python train.py --model="sound classifier" --dataset="short pieces for a synthesised band: melody, chords, bass and drums" --train_examples=26041 --gain_aug_db=6 --time_shift_ms=100 --n_mels=80 --hop_length=160 --input="mfcc" --spec_augment=true --win_length=512 --targets=["key"] --num_classes=24 --arch="transformer" --norm="rmsnorm" --norm_position="pre" --activation="gelu" --mlp_ratio=4 --head_dim=64 --fused_qkv=false --bias="all" --qk_norm=false --parallel_block=false --inner_norm=false --moe="top_k" --drop_path=0.1 --kv_group_size=2 --num_experts=4 --moe_every=2 --expert_mlp_ratio=1 --experts_per_token=2 --shared_expert=false --subsampling=4 --layers=14 --width=128 --positions="learned" --pooling="mean" --loss="cross_entropy" --residual_init="none" --optimizer="soap" --beta2=0.95 --lr=0.0046 --beta1=0.9 --shampoo_beta=0.95 --eps=1e-08 --precondition_frequency=50 --max_precond_dim=512 --one_sided=false --adamw_lr_other_params=0.0015 --adaptive_grad_clip=0.05 --steps=4600 --batch_size=512 --epochs=90.4 --lr_schedule="cosine_restarts" --final_lr_fraction=0.1 --warmup_steps=90 --weight_decay=0.3 --adamw_weight_decay_other_params=0.01
Rows from block 7 of a small sound classifier, named by matrix and row number. Rows with one number within an expert belong to one neuron, the router's apart. Each number is 200 + 30 x the weight over its row's rms, rounded and kept within 0 to 999. All counts start at 0. After the name is the row's rms in percent of the matrix's.
Before each expert's rows are labels from the 100 clips, of 14848, where the router gives the expert most weight on average: "responds to" is what is common among them. Only what is clearly more common there than usual is listed. The data: short pieces for a synthesised band: melody, chords, bass and drums. In brackets: how many of the 100, against the usual share in percent.
# router: router (model.blocks.7.mlp.router.weight, 4x128, trained with AdamW), inputs 86-127
# up: expert up (model.blocks.7.mlp.up, 4x128x128), inputs 86-127
# down: expert down (model.blocks.7.mlp.down, 4x128x128, transposed), outputs 86-127

# expert 2
responds to: key: F# minor (100 vs 4.2)
router.2,068,157,190,185,221,185,205,190,211,183,244,169,240,144,165,223,215,219,177,214,173,180,265,242,209,214,191,189,208,213,190,241,170,166,182,164,210,194,169,150,193,214,204
up.0,119,156,181,195,188,166,223,207,210,220,238,218,168,201,165,245,164,197,186,216,214,184,151,272,186,256,194,221,193,194,261,199,232,202,231,253,200,194,197,180,203,213,197
down.0,109,204,121,184,197,192,197,212,157,209,223,229,233,188,219,197,193,170,274,231,183,211,153,174,190,204,279,239,189,212,224,189,224,175,173,191,167,226,147,128,213,259,193
up.1,088,213,211,184,129,227,194,214,218,167,182,176,225,216,148,226,170,194,229,178,247,176,211,286,197,190,141,207,255,198,215,250,225,173,177,208,199,188,245,157,185,198,208
down.1,088,216,162,163,213,168,200,205,183,213,150,185,203,173,259,219,192,187,174,221,203,208,175,224,201,188,188,188,181,155,190,180,256,255,172,170,228,229,150,183,253,175,219

# expert 3
responds to: key: E minor (80 vs 4.2)
router.3,108,183,281,223,180,219,242,219,229,219,238,189,195,253,183,161,188,173,242,184,193,210,198,154,216,197,206,225,212,225,212,159,157,225,212,219,206,300,224,215,161,233,203
up.0,071,184,149,232,158,214,243,183,187,174,173,193,197,168,227,196,229,208,213,231,135,254,196,179,206,247,163,172,178,146,159,247,198,183,175,195,205,192,214,166,177,186,179
down.0,076,188,206,180,222,152,132,174,188,213,167,183,221,194,168,220,192,237,168,192,207,167,198,213,219,137,206,195,257,213,277,251,220,161,191,170,266,240,238,188,251,182,206
up.1,093,250,152,267,198,157,190,226,190,170,186,204,238,215,176,156,213,209,183,243,193,217,201,232,190,182,218,226,185,209,218,214,201,206,192,185,211,193,229,151,174,212,208
down.1,101,212,198,157,179,190,207,240,204,216,235,177,207,160,227,221,166,169,247,168,193,169,218,152,198,189,180,159,223,157,159,207,248,220,213,219,182,218,169,215,263,213,237

# expert 1
responds to: key: A minor (76 vs 4.4)
router.1,118,225,186,154,187,191,223,232,171,172,160,214,145,196,225,255,208,220,168,210,231,204,156,169,226,192,222,192,190,168,186,212,226,207,214,156,190,146,202,198,169,204,200
up.0,109,226,232,193,226,164,183,186,161,276,152,190,206,220,166,148,204,165,218,174,176,132,190,200,156,215,151,198,228,259,177,230,215,182,237,183,179,204,141,240,202,164,233
down.0,111,206,191,182,229,219,218,134,173,139,220,216,170,210,199,195,216,187,191,199,248,251,170,211,145,245,212,180,178,224,220,217,176,131,191,206,223,218,208,174,208,177,184
up.1,082,185,238,206,223,230,175,171,258,217,228,156,195,201,206,224,215,169,184,158,203,190,199,176,159,178,181,206,261,247,192,163,250,190,224,175,240,181,160,218,177,249,209
down.1,076,277,170,219,168,201,222,170,160,186,218,230,208,246,180,191,178,211,227,279,251,186,214,248,246,200,246,202,165,224,184,205,199,202,219,226,197,238,176,209,179,202,149

# expert 0
responds to: key: F minor (98 vs 4.1)
router.0,098,185,178,239,198,118,181,145,181,177,232,174,240,156,192,203,155,156,200,208,165,162,264,231,178,181,214,222,199,227,206,250,209,167,179,203,181,187,211,171,256,165,206
up.0,135,212,136,198,204,133,224,162,230,177,236,211,176,252,153,271,172,239,188,212,167,203,236,173,220,169,191,248,185,222,197,204,241,186,254,174,155,190,179,150,214,162,245
down.0,120,153,221,212,179,153,218,215,176,195,190,202,219,209,244,187,223,164,162,101,248,225,159,241,175,179,218,209,227,179,201,238,249,250,172,207,234,243,188,191,155,209,182
up.1,102,152,185,236,236,146,188,204,219,216,186,204,198,217,154,171,225,269,192,212,220,224,149,204,154,196,175,208,250,262,216,174,220,188,238,156,245,167,273,186,233,164,245
down.1,106,270,204,204,202,233,182,190,207,239,170,258,222,246,211,226,195,195,209,213,168,185,203,126,203,250,227,257,124,210,231,168,204,246,192,170,214,175,179,226,220,165,185